{
  "vocab_size": 42,
  "encoder_bias": "none",
  "decoder_norm": "layernorm"
}
Rows from block 4 of the text decoder, named by matrix and row number. Each number is 128 + 24 x the weight over its row's rms, rounded and kept within 0 to 255. All counts start at 0. Numbers have three digits each. After the name is the row's rms in percent of the matrix's.
# k: attention key (decoder.blocks.4.attn.k.weight, 320x320), inputs 107-213
k.39 103:124149087154130173137141147126139100137158121144178104099111139162182145100119137137116110143156121145169111117124143145138145109121147138085115110131125136176153105159096143175119130132110130098102160131162164173157161167126147121116122121104138122182140106120141168120147131118124155158101114187142128088095109153174075
k.40 123:144082174101134139125115142090113153124148131173116143117114101104137130125103128109169150136123123122127087165120126128104081125140147140147122136142123095112134141119146126103150170132149173101147105155109150115118162105144125104127158104153141142151174130124124107120135111065097081079135104107118143133138137120094098
k.41 122:128133093152133114090144077142094120096133161076163144103161129159162127128109100126104104113127148101155146131114101135107154129113125156099145151112157159101142105175133133155090076110135088139100136101136101115131119174119134119099113163125115144153087103113141159098142125180147169152090148184123130144095124152139130
k.42 094:095165137152151141169127121107134090136106097096164154115144149149150095140137138116091136126160151180143082073151094137112142169108166154102148104136138189116130124150080166114125152157139144097161171131126171113116150162110123096106087111162119166117100124167102134096093127124116143130146087132134166135139141164159118
k.43 107:142119123157137139148121128127109109077131116123110147147111134160149131107124143156103134100130164144158102080125091104104131128123111134143122117148163133122124121108083119141112104143142153110150160107145157137131152164105185113108109131144138179133087092135091139136116139133153106115112110172123173144105110151182132
k.44 091:117108127120125121139112067107115130104083162143108110118153095108132105174157147136117115148150128122147166149147096110116166142077113117135145148128108176154126101109101155094116137133129117115129151170100101132133127142112146178142091112144120130108134124145121151105127114162180151160101167100113106175095098139107141
k.45 113:121104075134098135080137087150138116156108147119152121093145147155103122137098126094105109166127096072122169154129164160109137095128107107120136151146137094113099133140164075126096122107068132132109110120150126140176096136140128180116145140114150101114146126140130157117131160150126134156082152113167111168107141102108116
k.46 088:118129116141137085104133093086147122131106091144075129175120096127082139113173087175157109094096113121106160130119119152167150155158096113139151092145147162145096099101101143121157120129125134154129157114122153089149101139114153173124147143143118160136156154117125114120142160122130120120158107106133133152133090147096163
k.47 101:132099123127158172150128186120105147126146109148135104148129137143095152115125170135125167140127114104110129168124148111105091099185136106132092168139106078104132136143124132118146131097112124105139133094127141182150113115117109091111148127114151094108154135117091144170147113081117130142162097132136100141131144117122140
k.48 107:134141086116127122147143135159109103119163153155135124118125159118133130113086158081124091148172115165185106106148140127081116092101174123136102141140164125148130169145110124127134083151116112096141152121145132171119129156107137091095146150094162120128134091161133167094122119141142102153134116158119119149132134154131098
k.49 096:133147092149125173125148145133148153107149141144172094084101160142138147139092178099105133116148120118153150151144177167076121128132170118102099120177150101152172119155138105124167135132091148146142108144145105125112130135115123126121130144140132099158145109148141118130138143089102134140145160097119143120093156130142106
k.50 097:111142107136116126101126092159104094151095099127131102138110148160153114176156092129127072152147148101146120104157152116160169112069113099081108134098134136152161128157146140117100135108104111134123158121162111129133116148168171174119109167113133118135111095121159109139156162130174138126134129118122144168155090126139146
k.51 095:127143119127119112153122105133087067108105158147121090097120128124130119103123151102082072103130146127149089122150145156110147093113121142103129123155148104178162107115102166121136106142125136149149168132132113110091167151100149103113140119104110116099088088136114170137142135128117109112142140115135114099073110149144115
k.52 088:086096139110120107171136170153094131092143088153087130115158126129121139155182149133111153138084163153151111151126090106125149112101092144131161136108084129142091112160121132134118144156124148110134145149158113142146105095122131121097111114133111113102161155125067128157090146094154141088097129137113123147119086141120113
k.53 092:122150084159123127076103109163119130122119117111157104092158156157096137151131152128103118148145139100149185114131139148130149163144090132098125143146130108106127107098131100115143111132110143101150100113129085090145145135089113156164142148104114120119111121135163113129155140158153174152128136102172131145149149120131111
k.54 092:093100149123113150094165107165129101091132113148174105146147136139166119148068175125141143138148147125130103088163185105083107102120159100108085133181157076146112157159098110158126090155119149127126103145137153138150112148117135123102132122103138125117124097142132147096116151092110141151148112113122102122128166151146117
k.55 094:111111159143114121106104180108130168123112090138114135107124109139125133132125154169143155136117101099095148145117104137111147131134157137181140108154103134151135134105148138134169134143152160133159091115154130119120102115156113117163163092137095151091136134123089118169133123102137152105159129137142090127161122144101148
k.56 094:133147108105146164096147084175134139100147163148135087129124162132147112090076121140134117116135109116106156119124136147093123122112131109083107166107110161153136126129139144164149101156089105119139168132126097154147152167087109086111126176093125138137138093148160152127121161160176138121141117117134143118121106128150089
k.57 105:133077160145136154095081165141131155158151137139079149130122139101100146146112093151140117157136093097067159166081098097122111148143119118113125129113108092099132140087154132135130142089093113130121084159129128134129144140119063191134138122162141122120168133136166131120109111129115156099116136124139129098161135148102137
k.58 110:135113121143102141103128156169136139185162134128143125103112155140091140154090141144182142126121088079132155152091174114124146143165151153146144147139109089119148156102127094112133139111112120110155098114101121125124139096133112160143107161157088119120125122091182135093099133097112128137107163086115145145162140129129111
k.59 108:104112095116127176082131113149136126130149172116134115125128148150112134129053176123135133137149142088133116118173158140113139139113133091151089161137135088089117105111146111134122125111100126151111128113108118135154133151137108166159157131134125123093169100123141108130129106100107126130106148116099105152150163132097113
k.60 094:111125096120132112148175086160095104088144117094136095088132167119171115131139145133139107095155167159132113109106123138105150155142170144141134163106124142181161118143086104143154111150107086155162119095130113121097158145095152080101103157117127165103076120128141128087168116106117153128105117142123165135102145101166146
k.61 101:125170136113095160120149137109093102137152143104142143098137157158145133109090138118083128118158142146169071123118146162093139144142139117137099158125127160152105147140097134125109084144132117143105179130112155151154150161113161108140124151092120126142147145119141177111145163143131123145133091178122164101115125164140105
k.62 094:152113129154131130138121115125091141090122123138124100136106138155133081090091125077088126154160098131163134111134096093085125088138149107098105158100103145131127140107082143156141122172157143153116164125166102149128133127126126104116121098101120155155098114127159128126160125140166134144147125152153147127129127102123154
k.63 100:143144136099112126125113191146099153124125093119112109104111155120131105127098114097158150144108140155167092132101114103144120144137110142157143141139126110122131113135128162121124147094156173127092087138113117125123130094136102123119142103103156111122171152131117119157139130143121097130177123140146151087109135133104134
k.64 096:145103120096144166163124076138129107118099124115156122169158134126121146118141153152118141167150119123162099136115108119115105147114094141143117123161165094163136104122132091100113153129119167132143114161136092105080114098108099152153168142124097162152127105132133109104141113100082089116123102129119104145165117129102153
k.65 107:142133119129139131087135118125144151136113158169115174132120115122104148097098126115101157136093128106105138137121138105157105115143122131159117153085148107094087109125179085108151152109073132131127051123099120153073115093112099142177120120164092104124126130116107101119110104147087075098101148151112116169157143108114122
k.66 117:113130143104134133102169151160111128083136163123124098134153173122164126116074157071118110133151134159126110152106139154083152084143152145112141176136178127104146135146092111160139098149082161130127168115166112116117140121136127081092111141141200105137143101096153105120139139107137159123110109114148139106133130140133122
k.67 092:161170115112129118125111152090112158149132106140138088106135134098127103157118139104157126108154115125097109162130115132095101119110112071087161154119122123111114164131101114127128113120140087129150168151120136170155163151123172078114136136114160128127154107102116110125143115134128136103128143113120124098137128159151137
k.68 103:132084117121142130119178101088128115150133142142101135149144165108104175118122108170126116103154101106163168132132099092161138119100136137159155146122090091152109141114152117081116124104121140114149123107090142132107090100117119143163166163163143139090122095115132101118130090157120091126135105093102135165166144129096140
k.69 093:103098141132150115112132121094171153163124128122117169143123118149097124154121102158137149124093138084157155139149104146180120150109119117132112088153099150141094128107121145087133144136103099116175130136104131145107115138128137178122135145120109137089143149113126113156158148134147081131169143114103099164156113115166094
k.70 114:136167123149141110115156172109127121148136135138131106125117111145163113129149116131145066130159169148159120089105144131104158157113185118124170128099147139124156116142123166146120109140179090117123189097173144149172107120136132101112121095080163129102117114129126129118136113147172168158119097117124126070086105162126163
k.71 082:166149102126165083102149153155133125130139153103128117146159107168101171149151136164094158166127150141149171150167088134118090158140122145146126095153131135146088109116097102090149126125115128127167128103150119162108102091155124145131117120102095100153118099144108119091158094125139113123127097134095148142169106147101147
k.72 119:149165147110118107121184141112063071119121124092144076085093157122141129137159106156101074143149154160184126099130136140133172136069198163124162122132108090159111106123123152150113116148151092116146151100167123085152102157141173069118160145136126158134114087127118154086144084105134123149120087142151131107130159161105127
k.73 108:148114131122111129119148101098134090175147104140133140121150156123127153089152131167135147145116130089138154100095119145169162152123099185119132122152144113143127088097149137104168127087113126117133078110077097119124079123140065142173178154163090135131109102086153101120141107146092108106103130110121126194134122103146130
k.74 089:157114107104108129104152159077125099135103146135106128099098168141156166147115126140150112104169149155155149124108086096092159110098174143141152161130120079105109156087117135119098121150147087112152100091116119160092072149168117151130138154163107168103088121131123100091149095093083104112100091098151099159160143134103140
k.75 095:136174099133126095134165164128131081101113105134136128125100156159138129149114110096164101144142137138179112087146157149096134136097185111139171120108132126154164139088106154124124133130133087124156170137173134130102123160142126125159161116170151170116082098122115135103108089134113155150131092132152154139087169152142175
k.76 108:111181126142099118103154159148098121131152125128127122110127098131126082164128111105157101130155142154137131136156147123111145155117147098118156151128139142146180143119132148175109113148143124106109151120186155142129115160121160104133079124082134150131141133156159135135154150110156175133138129151104143079133128146110113
k.77 094:089152121113082090157151122115131104133092134118103095136101114108101124145138154144088148126151109152146095136090141124109139123122150154140172149137142168180100114135152117101099158110124104160158150148143144154112101107137136131137131165121110111153133144139153138141162085093157113131146113126119139122134121144135158
k.78 103:110121091138137173127139079132127159112147167135134101136107130127119117124109121076098125164166109151134137145139142120092118107111122110125086159117159115124103152135130103143109133109110158118105121087131126089152155146124127103107140133094173129145142097122155155135084156124153161164140145168182153094096114111115084
k.79 093:092150146109101096122126159161133129120137106149158147118096122136094134158167120112148098128086119114110098131110133102135099159163120134120104124096100133155173159152123093166090120155183120123125148128130152169175103143103136140138099116122090130130110136167110103155157114103167111148144127130096151130141100125118128
k.80 096:129102142120085170137129105137109130147139134101144126153111119096162125146084123129143115147110132170163141148117148162121162126091079154133081147170161117162091099145080139123137153086095191137160138132127137134100112119120138139108104109096106123095164117157144142151129093115130150108143129111123138131100161143135087
k.81 098:114139109164173074134148131132121109114134138157103132123158148159136152120136138166158139125112128103149117135129073093152103158098191139118159113162122132169112099126140155119131121154141067156140140144146149157132075119114156134107117149177078113131090097144133157154162085104126133141152154118146156148099109155104127
k.82 105:111148130097114124102134108101079090166152123126107106135139170108124150112094121131140168148129099134175168096157089148155136135089104159121141169145153095143108091092137106082128134105123153131176112089085134130115094102109076140169128143147117160120125131130126151096147075153088119116112089133151119138116150099092128
k.83 087:157134123105184116140125136117162145133090137119113137129141128142137162131159106157102153134135089145109170140108153085168109143152114149113137093088130092120095115109161143141113153093085079126129133141075160128124090109123097157135156147176083164101124106151102112131146139100077110115146104118125096124125104153122145
k.84 118:123150133114114167071106138146137123093114114142136149112140134109114120136086121087128144168148097142117130144135166156114146083126099119141135164110169120128123104163121137134131124093086192122122104093157116129172192141147117098115106099118184086140161136100139099123077150125138122140105155123170128070130146115108111
k.85 106:128171146134103078163107172140121133125124121112116090106123123149133086138161122161158099105158156150150144101127089105147109177123160127088166126149124172164130119091108162120143108179190077101159186130137142147110070120116156130137149128140113146104079117136108133127148132115151159136144116104100158132102093159127160
k.86 089:121134092142100182099114121177124157124166164126154151110168143098108123096140135084102097087138128087120147115141153103107089154182120161165082145106141117145118108151132127116110102124130130158091100160114103125136125096088080146098135099139146107120117152093149088126158110131134103132114141142117089170169154124171145
k.87 136:137116141142132164145104096118147113162127138131126132122152156134133122091133137157136127117070094099134145138109148106154134115143101150133079115138154125126077133120175079130139152119125153128146086156094115134110123123101059178170116140144105128108103135122121133154152141113076081094115170107139116177142170131121124
k.88 089:166095092139140069161117164086142107149132114148143136119107124158130162157112156124154161146116113096132131142138130112129144098115155121139149130137145137159112155096161171098119138115153101127158151141146172110094112143116125143129175133116135172148155111104102127140101110139138122105143098122120133116116117127129167
k.89 119:114122144134160076120149149074091088122129164091150094125101171160126111139130155140132130142192152133143111124120090160130135118080153155103178147172125136146154100132123161110113102141140103105174164128134138139143129139174174091143159127169123154103126105137123152094114098124140139122116121162139158140127143157090172
k.90 086:117109140114120106132160105104112166145157158143108119148146134140116096163153091133124080095146140159124150090127103103139132178148198148091118089139109139108161114106166125147116099184165078083122121130154130123107132093158150146092089149121119140150134123117113122108110160121164142144163131136087135124127120148131149
k.91 115:118147115141091099115136174165137158098170105156154101102094113150149080121131144109124117125129114140121115118128160141121151150112148075109119132096158157115127166105127165139082097169158104095111162138137115124165158146110134058107136125082129110120127160122129117128127170110147159148126105115127151077140098119141154
k.92 095:096147137149118109157140158141132129108140098123145122104131116133149073116109124145156106157127123124141102163128166131091165130130161136122139103138141166132165147132081170170121100165139134122136127156124113090170127132100174115108144140132142147128143142175139172149120113094154182159129120143099169096091077152162111
k.93 102:090096118129126164136096077123132152156102123167107156156141123108103133112105135140094173135125124130120133147157105136160085118138091122146088097122127108139136113109163109137155116105085133142146104149110127134132109102152098179150148143133107142122140147089139111163111146107108114147135170119127130131130101094118094
k.94 113:157172150126144100154101141146146135121160110162122132102149086113121103146112149094138088120156136132127084154153133119113099171151174105111162118106115186105166155152134138164122135170184102121129141142138168145151111132102152117109093091082154132118114161173109108129106142127125163141107142108115102091106122166106123
k.95 091:120109113152133191143111147146162106080145104098118113106116152140124101112111168105132146097115154161104144158097156163130156123126102102097102106084137113096141128138142116118156107142141179098092123161132146153140132123140123151102121138080148144110153125143128111124156159114150169145099146104124157142101135123137148
k.96 087:107108158140146138096105129162134164116145171102149153145127104090158142125099153102135115155096128169104111104112133170128137125107158137089104162143107170147140101118133141170094089164135111130081166115124127152148167149134166070151141145151122110098118124126098118160104163108107177178095099140109135131160104126125095
k.97 095:100139120118113141107120126106126141110116132159116140138107121117095080098117111147100139098099121125103089164136116143135096087160097119159136099133114113099138149137147120136132088124141125104127157141139160157166180156137194083130085131101147148121167150125103128118151190141147158139121147109135102105098131140140110
k.98 109:121083106135137146143124091092135136175142113121107148122139172146096170142103106149139146144076149101167128129150127140143112133130088157144091139161140093147097121093157109077143157090114147146151079163101124117103128136100109179180155133142081147133144124146096107122121126100122083131113125108121144193126114122104140
k.99 109:132098136097146145099123113143117139138095131123133135130159132121133155148132152119106151109125137129131114113129097135147136132121071135151145138164153141117134080127172084085146149075145138157181079125063146103069112104104067209141135137160116121111135123146121145139122125114131121101129134128107104160107162127145147
k.100 109:112107106129111161091117082138118125122119142144121170118117164103116120100090134145139166143132144101131123132123102117150151142110073158167131118123140135142131126133148104108163129130116131126108082131089091151107113149104116137121119173171096155138154105094142129107142113134150145145146135132122093189150135113136136
k.101 116:124164147156130158103128129107180122125146112160155145122104121156110103152141103130173137132090132185094112151103143149116128102133139117152112084072111144083156157154110126140139124139118143105082117091161124157167178145134150108096114120126175116115133148119143143121087166158143159136122113109109148110123113156143117
k.102 106:115104098116139125152115138080131093159103149129096136151130114123111168126144143184155104132133155143107150139145082140124105116122139168167116093167101138186091082077146124112126177110142123142153126157078125113107102101157139164139145121154121167116115103116138123143140104095135127087128131113101124146165113143107123
k.103 106:142169111099091140097132131140148093093172114121115118141111134117134119141080138054106090133111120150113139110119175117102154085128103111095124161091136113119139155121116151143104106147100153141146146105171127156127122134139108082135127122143147147145128150131167099122101148129125135160124125127166108100115160165127134
k.104 113:097117114087132130101112072145130118151098134098177131133152166108144170136093126116131118140118113107146105147138148133127128086133100175119131151173138104121089075129121089089159145113096191152158127129137076118093151127153069173126130138162143106118142100085131153106136099138134096126134143124126134184120155102154095
k.105 121:099156113119103131166145133126147147107128110123125096094135094117159118119137151119144103119139130143112080121127123129083105140117147112122140115128144111147169156134112160163095122137132129132083191125190143115170154133144162078100113095084140132154112127172105128120116154128159121116127137107122116048097124150129132
k.106 091:115162157124141069157178125142122089137081108156100113150111118096162127124151139125132106102146153149109145079114108109140130144085163149138156111145137096136150120151128135117101099135136093090169132136144141145144067087109137126119133140132138145097131133159143094136128090097136145108130141094103140170121156105085102
k.107 118:124141142118116126133134149119145114133155145126136118108101085155160092109119144089148098108130124158097132111110124124103101130113171082115117132121136166152167168145133164151121095170147144087114133136148159127135149142120176085087091082103168105125119156117118162122148153126126156146100117133143143096116102146112146
k.108 095:082091122084146125164107141101127115099139117152135123133174087136117164152152106145125156138061115117072108145096113086135138185150112093161099082116132150100148147102173126121106124098124132131144102101088109142100134132122107176124118103124094148160154153155133120114143164143105105150148165102133100145156096128140085
k.109 116:148173140153130114142142124134127140096130146124151118118098145156161102106110112118136090113129147140104097132112151121125113117143142083119137153127119142147165134109115159134118111162146130133080158105180121145182138125152142107100094096109185151160099112138120138109087120114164124141104132137112166103110111125116113
k.110 125:148143128150108123088158147138146162119147116126166110100108130136124126125104151103162092122155120144104129132143178142084145078137160119120144113119118124081139132117142152153111091144146124100133155105189132139147181151116143084081127086096188120165171130099145116110106167150121143167114120130106106080123129162112131
k.111 088:097155141161155120166138160090177156152099102133117120130108121103135164141162109125100101147118094161133144124120130155147149195149131125104157102105148141164174117120129132146098118140161094109121109160126130119108113087136101102129109128157096146121117127115136139127088151142114095109119114124087115125092136156156150
k.112 094:119120114136135068178100151103137108147147118118139155161120071148156105124173096194135107127163126112149152123152096098110087181141192102103175118116078119119153143136118112095133132148177092134132128143123156124126110142127126118158122123135079151140141119148084102139135085156112100128117091136097119140161137130128133
k.113 096:134122093155113174075171148141133142124100152126140125130114174132166111106137143081131085146143106096112122107096129160106172050082124146138137175113142096149166136101136138129124142103134163129124141136141103103114156160137120129116102105126134111142137111129139107148150098133110147160137137136152101116155148147121103
k.114 128:137172135133117121154117170119125149088158128153146126104140101128152081152133101122165087110139144149125094139116153131109106114145168070118140127078121165086172129142145153149131125139144132087128143101149148147175138105139143113106075084081163104165131155112122132148125172127159141160132124143122150068107116155129115
k.115 093:146127129124154135114141132129162096119143112138120110157127145109096134099156138128142144162101118087118148159087155089151136158144075167187102138125126139144085125107092097086163177125107175135155106162127097114119129126118123104161136116175085158136131182093106110170156127089118125103172121101135109167162120097117154
k.116 113:123140117143115117107171157121091109100143119123144087113113157131136109112145133098138117130167109137117094148147119171102113107143156135138124154135161120153166156156133162155116128151152138105140167115176109111166148166127170050121112109081167139127121105113110131138115164109173157151105131146121125084140130158133162
k.117 089:125170119135132103138153087113100155131151144086131137098149113145121098112104111090113135109164138121161090119106172154077105133160141104112158170163145128118147142157110097113086106161144133091107121153168122103145139126134122115089087111090177106154110092125097131139117103155171154107134113136162112098138160108098119
k.118 094:085156156075134121112139131163137107114120159123122099140133128107098081092136131094143103156115148137104128158130161134115145104117135105101140142144119095142109129148128110155103109118173200102138124149168086130153119150087165097080123111097114132109127176122132137154137098114164149148109134140115157120156092147101143
k.119 115:142099125091100158106114085098153109132111121126120151146145127133144142132141147125141149143104130133117098127125136137123140115156057127124090117173123101154094090098144125084140135115082188136151078152127100142086139150107093203153118134152147107115116149101145152130131128100118083124124117146120139147112139096108129
k.120 112:123132152135121156111118165173101127085153105102131087128086135131160079114100119125156083106131113165118114145122159127090137101145169092103128140119144155102171150140125174130114115138162114088100121102144130131188134113119181070110108100114173111111109154143150114137132151105168144115113107149158142058095095161137113
k.121 094:128097118138144124155107134083182108112096104092119140144116149123128156145142131145122119147130112112135102171093122158131101161102176150153179091155101090146129149091097120110091097133140116144160140084151151158097124102180156068125120122140134140088143092153115088098121123105125178118118118154103140126163097156123125
k.122 088:129171084129110111110160156152147130139148114099117105130151136143169082108080164077127133151149108148156135125146174158137142084117133123077140151137119154127166101133114107150092144146150171121091126097121116100173109132143166087148109141141113123129103135153126168139144158141112144116101167122139116136093117169115095
k.123 101:173134133168094099115139150128111164095160142140123095134109114140108127164147141100117103112135125112138120115129102135104124124134196090117131129080075123147138173151088158168084129160119107143130154130161120116130117097133153047096102117113171100157158102113138155110143156155125171132157135106117128104103075142110126
k.124 093:180170162096129136113161112126107102117124104120148139150149124096157128123106145109159060158148087115140095097143114157143117118107135162088159124145138077102147133121113135159118116140128123136130143144106121102126154157109087122115116116132182156095147152133159115093079136117148126132098131115165119107117129137101134
k.125 099:138104146166163098145088117153128155096082140154106129130109093121117130133153097189099153101135119148114174107098092146164101131142181115111170116080134117088133147154141116121125099166129074143156134109138153163160142147161127130138128111099143130149117148148124094175106128117148152104129124157111156124169099136129157
k.126 097:152164102103098097091163140117127157089144122141139118137143169139162137136123132099101128169171148155100099120100124130122133115113147083112113129149114133131142115136103158136110083137144129129095148088159121144150116119136166084149089093104163093161097163137118107131143150151169169109121131127150152091094098157167137
k.127 095:149146123130166146123159129158121084171098155128085139112128162118111147120166089147141074090104140109130140073155098090094101162134160151089124089128116160129127129110160117150124141156181139120122098174093135125103118112097082115122149153171079144141107146114113133148121152127122131150123120111134103145111154151096135
k.128 091:155130125128135124145169111111133105130085159139122082135127145140133155143108113152161118170160146062114148128138108171132134121084140143161156102132092125133179146095139117120158138107141120113171108103129133102108125107140144136139122117100181113118093129133157121080099118132176110148113125158155158113107150176145108
k.129 124:151088136147153157149104120143143144178159082156125182147141138111094151153127081130177126112087101104108121116114102078169134128144094088123114130079138137111105093127161101115174165145115129133114117121129148122109119094148116139135141150163128104100154123116158107113135097112111129101169133088120096133140104104115099
k.130 102:124082110172130082119094122130110158141163113115140157159125109119104139101119133140118163098103108120144134125124128126112114162099073105147123099108138130119093102153158124129100107144144124114112087100125098126100144150108126157114114120149136130105144170140109099123134136110157121159148145148148118143170117092113149
k.131 095:149143118098139103122147111109127128096100162125128097095157088163105107106130141165090200158128130111127145175128123148094144121157157115110162118155126121112182136152117123117085140083150124109156164146151129119120157127135171097103167138110159127149072112105143142129126105153154139145145115089142120097151182149107113
k.132 091:147135085160112146106161102134139129100139076133135154161095141112141152174114132125141068097153159182103108094134109134150132151136162155123151133121142142178115084101107118162173119118129124111170173128152116129133144157125127125106108155137154177136139140106157135136109112137100158152153142140112158135137083129132140
k.133 088:127142186138152130120134127141104122138163167098093158104123107137124146119138097165139191156107089096120123150112123136099107150113138099141080155106168117098173126112114118088111141093117154097100090151139130140116122137160139156155148153132123096156133133117118110146140080142108112110105126094096110122148173140142149
k.134 114:115124162143120084158116110100159156092124154113146104143135080160107104095121121153087131116121122123104130172127119127132168154131138132134100127117117107111147157175114141150102110128119104114081099087098140126156131158128143141121139139135108083154142136170124143166135160168187178126131157111152095101129127144101093
k.135 090:107147133094102153112163119073106122119149150138157086109137156135151097124097171126163108162121129082153105142146117161087177168132161127149170118163165096116136132116113106152111139115156112120114146120113126087110103167131148112117161122111154139099071083145155147128134144123141140122150153101110144174106129168119142
k.136 092:106138103137089135128143120125130167104143124145146168121157076135157144118132099148113129149143151166101107161138123125163136089127090089110093144158180163108131144132113156095127155119105119130090098101183149156132111138138134161092147128142118156128118115156098120103098117135115158137149155162137097139139145142136101
k.137 096:158128122142165103119150114151120114158158140117122151114122151107076154157161124116192120106155108131137158125148107112103107163122157107128157140099118119137101097106164129099147166148150149149156087153128136108088097106164113162148147089190115127122143129118131136163146084130124108116160110112135146152142093128152145
k.138 087:125126153136089101166094142108102149139095164082140107116131142107127134146136125098126166140110151111141128109109096143149111158103099122102157149135140171148104137139081131138138150105092163151103167116174160114171092130126129139149158136119079107108089162098097154111168124118154133108144131087126111119131125164114146
k.139 091:103126110127101146118099148161140100125117110122136139103126159099162146129173141097095085094105147154111161103153134089143155106122116088148091107099147175170119132109178111160118112111100123153141142116149116134155104109164075129098141144128153158097105135153166157134137133147144126147160156111118103164130111104097078
k.140 106:126181121097137137097142155137072082095098127125163092125131164164147130137119124098134057142175157164163100082143120138104149122140145167143158137151158143110148100114120133134132118113158099122129151110147133086105117136143113118118118157125147124117079110118096171116106134102159102140118130155147130127080114162176117
k.141 101:124137121106084134151156149135128123106116113088145073144128173165182127103131143143115095103189141119163135120141112135146118089120140122095174156129131156137138139139108154138140107132127100127132112127126128120161096151079169098094110102095155108113102089149104128104106120132171178141139102156122172114130096146133136
k.142 099:154184080134103109132120159100136107117104114144150102125094142125158137117099147128107120161142134132144086162136164136098138129114128151167122115162110112086128159104086138152099128135111148148089165114155133109108166117102148113113120162108152155170111146146088137120118169101157107109136076131148156087099156162105181
k.143 092:135123145145188175148126156145168116111130120129152130112126129144154115142150149119156117129105117114085119109102149155154115146153179163158140146123122119104173125127098120096138124123162129145130115135126146125129136147123113161150154152104152097167132152091107098139122123106090128124125139148133130154100127142108134
k.144 101:102124152155130111146146105184117115168150141130144111127094138097100173099172092100130141125148093120155195090147114164117121126058093123112099159161164163095106112176111138114127151142127084133132107099121104127144069117097110110078126103144123114117162148151167161130152154162177140116099099144160114112115133128138146
k.145 108:109133102118094152117166117145101081161130163079125126120103134190168093115128146130121127105130135131108087129155147167102156170134120113137133112146145139146127110143099127126134140145130099155136177103124146109129148118150133111111124124136149161131081082145111144084152133153161119133136102166109186153124120139115119
k.146 099:108142140112131119174142112112113103122136176136120054106127148124152136105152175128081088121154128160173144087159091139115150101104117168096136106124164153150125111145098127113104122121115135149101121110165115103160089139100172089085117095137141115120095111128122137107142114141133145169112133164175130150110156118108112
k.147 087:147178150105088162147108122088146165110110108082140101128153116134132118148143111106132153111105121167142145169154106154093150103101109105142145139136178105120164139155100164153097105112164111095133161151109112139112096105098127142126132096091117122134086082172109162152152094128154125115158143120137145151145160165153142
k.148 087:139119127168190108126153127163110146174120141133083181129141177142123161157133090171149131088094101139137112104083107115148120138172160143138103140150123105145125092091123142128160121163149086141123088133093112152155156086164088155121164097118084102137132104096147141142126115106125120124175112096126116112173098123148133
k.149 100:088113130131093131158108083104131146147158180101123131112118106124091141133147153131095172168136103139161159153163159124151150136122117112136087132153154121144176155145114114126082112086147142095132101084105087146124133165112153129147103132120129101122092149131100128159120103177184129131090126143150086138139143127141126
k.150 090:117167138150095095103098152175107134123129097148115152163148093096137112093119142092108105103081108142166125161155130109115146143107110149107129159093116173117086133164113130140095161116105129110101092144152132087163129118093129114122091139124146111157166166124139087150123103126107144143134100130162114133117138119117160
k.151 084:166116105132144118113100113085135115083140116139095112135124158131107130083136159095154181105175098113118117175137133166096166143152141134145173107135123127126106149137112129135122100094145153087143164089094138109101106115121156146123110112098116106156142127106129122126172100160171137093125096153164149085156142100110147
k.152 094:110163132136123084156161137195077112129155082144114164154133130127147162115112123127118111108100102169134135127155145123112143142106133094131144137130143170152081091162164123138139116141104160158148162147158156092155110137145124088145102116119160104089127154156107164125086109095149087128135099183135114149136111104163105
k.153 098:103127123097143094100173091131095122089126128082134122122104148161177109103104159128115104146163147128135164127123104123112132115099153165104154159172137135166132121119113188158127084118090103166135177114103143126150112165152128115097124090108157137109102122112108123108135110132163116169138133110125176104136101122130144
k.154 107:120090178135165173147082129148170117178156093126112188112163083101117148158141110171162118104067118158132133127129143114153089119143092090136072135086106122156118138118172115126146176110170163139151121158125129118135138128162120139152128167136113141112183152077112105124096096096114113112117143136104109131144129089119154
k.155 111:142135091109120132135153127106116104091111167087117104119128155158170126115128144126133130131181146129164157110156115155120154123093126140096155143153124102131118148138123169170092104120108137122105174103143136121156104131106139111082114105122153126130105126175096135131113154126184123125141124173155169109088116129123144
k.156 091:173119114141147144103131113149098092129102144126118121147124200125150126099116113138110094124135159130100105123129100144141155138159124156120151116122146127165082149125178149091151165103131086171132142125094112154168093152118060150098141130120096114106108083132110109142074111120128128126147148101157129118125112084098149
k.157 090:152142108106125116150109139100099138172145156104103120114117174154141126187092116141140091121090142147117141132111161147131150131207120127151152143123114159105099101097139148132111163118118144093127095167149095135124124107154122171160121125144098163146123143117119087167120148142091114119117119095134153117156150100100122
k.158 105:145175104124131116124138117134109125078081166138163075123093130116168136126085166122092112141152147127162119104108111163106142138142115113117156107135115096141133146103135153135114095146093128134129150135114118109126158138119162085131093136115129120135108151136134170141111160114168152102151113151110115132109142157155112
k.159 094:137104122121137162173137142079122152110145173110122148144161083098145091113151139147131134123150146122116146168145139114097121124156114099095133110131092141092163166153112129108109074103147141100139141139088083122100109108106166148124160169092140078153143128122121149126152134168149126094131124145159087142148128170114136
k.160 094:103147116132147120104136103191078133138149134121141152151097141108169131106135129103128083106100121163141128100141094118145145171157099140104105120155162137167102138104119126147153165162111142096155150110159125108147140153152096108150155136111111175115133155108115102130116110099095093167157126128096171105149126088129093
k.161 092:116169123124117161146096123134134153131134109144133120139100085161110114107082129115129151161133145148112112140131181156095164098141151159132117157152121091123178150109106129136117124099113151106116177146136142107139163168152105095139153172147130143148094110146117149141126118152108118148146106124123105139095117153158132
k.162 115:152086159149164134137088162136157127153144102177100189156123113075083101177133106129139129130076125102107097159093127095154123160206143142152096134123131169124092105138145101122137143159128127110118120141137106129132123120161075134141130134120138118125145166084121101151104098107116093103163132103098107162172109080158150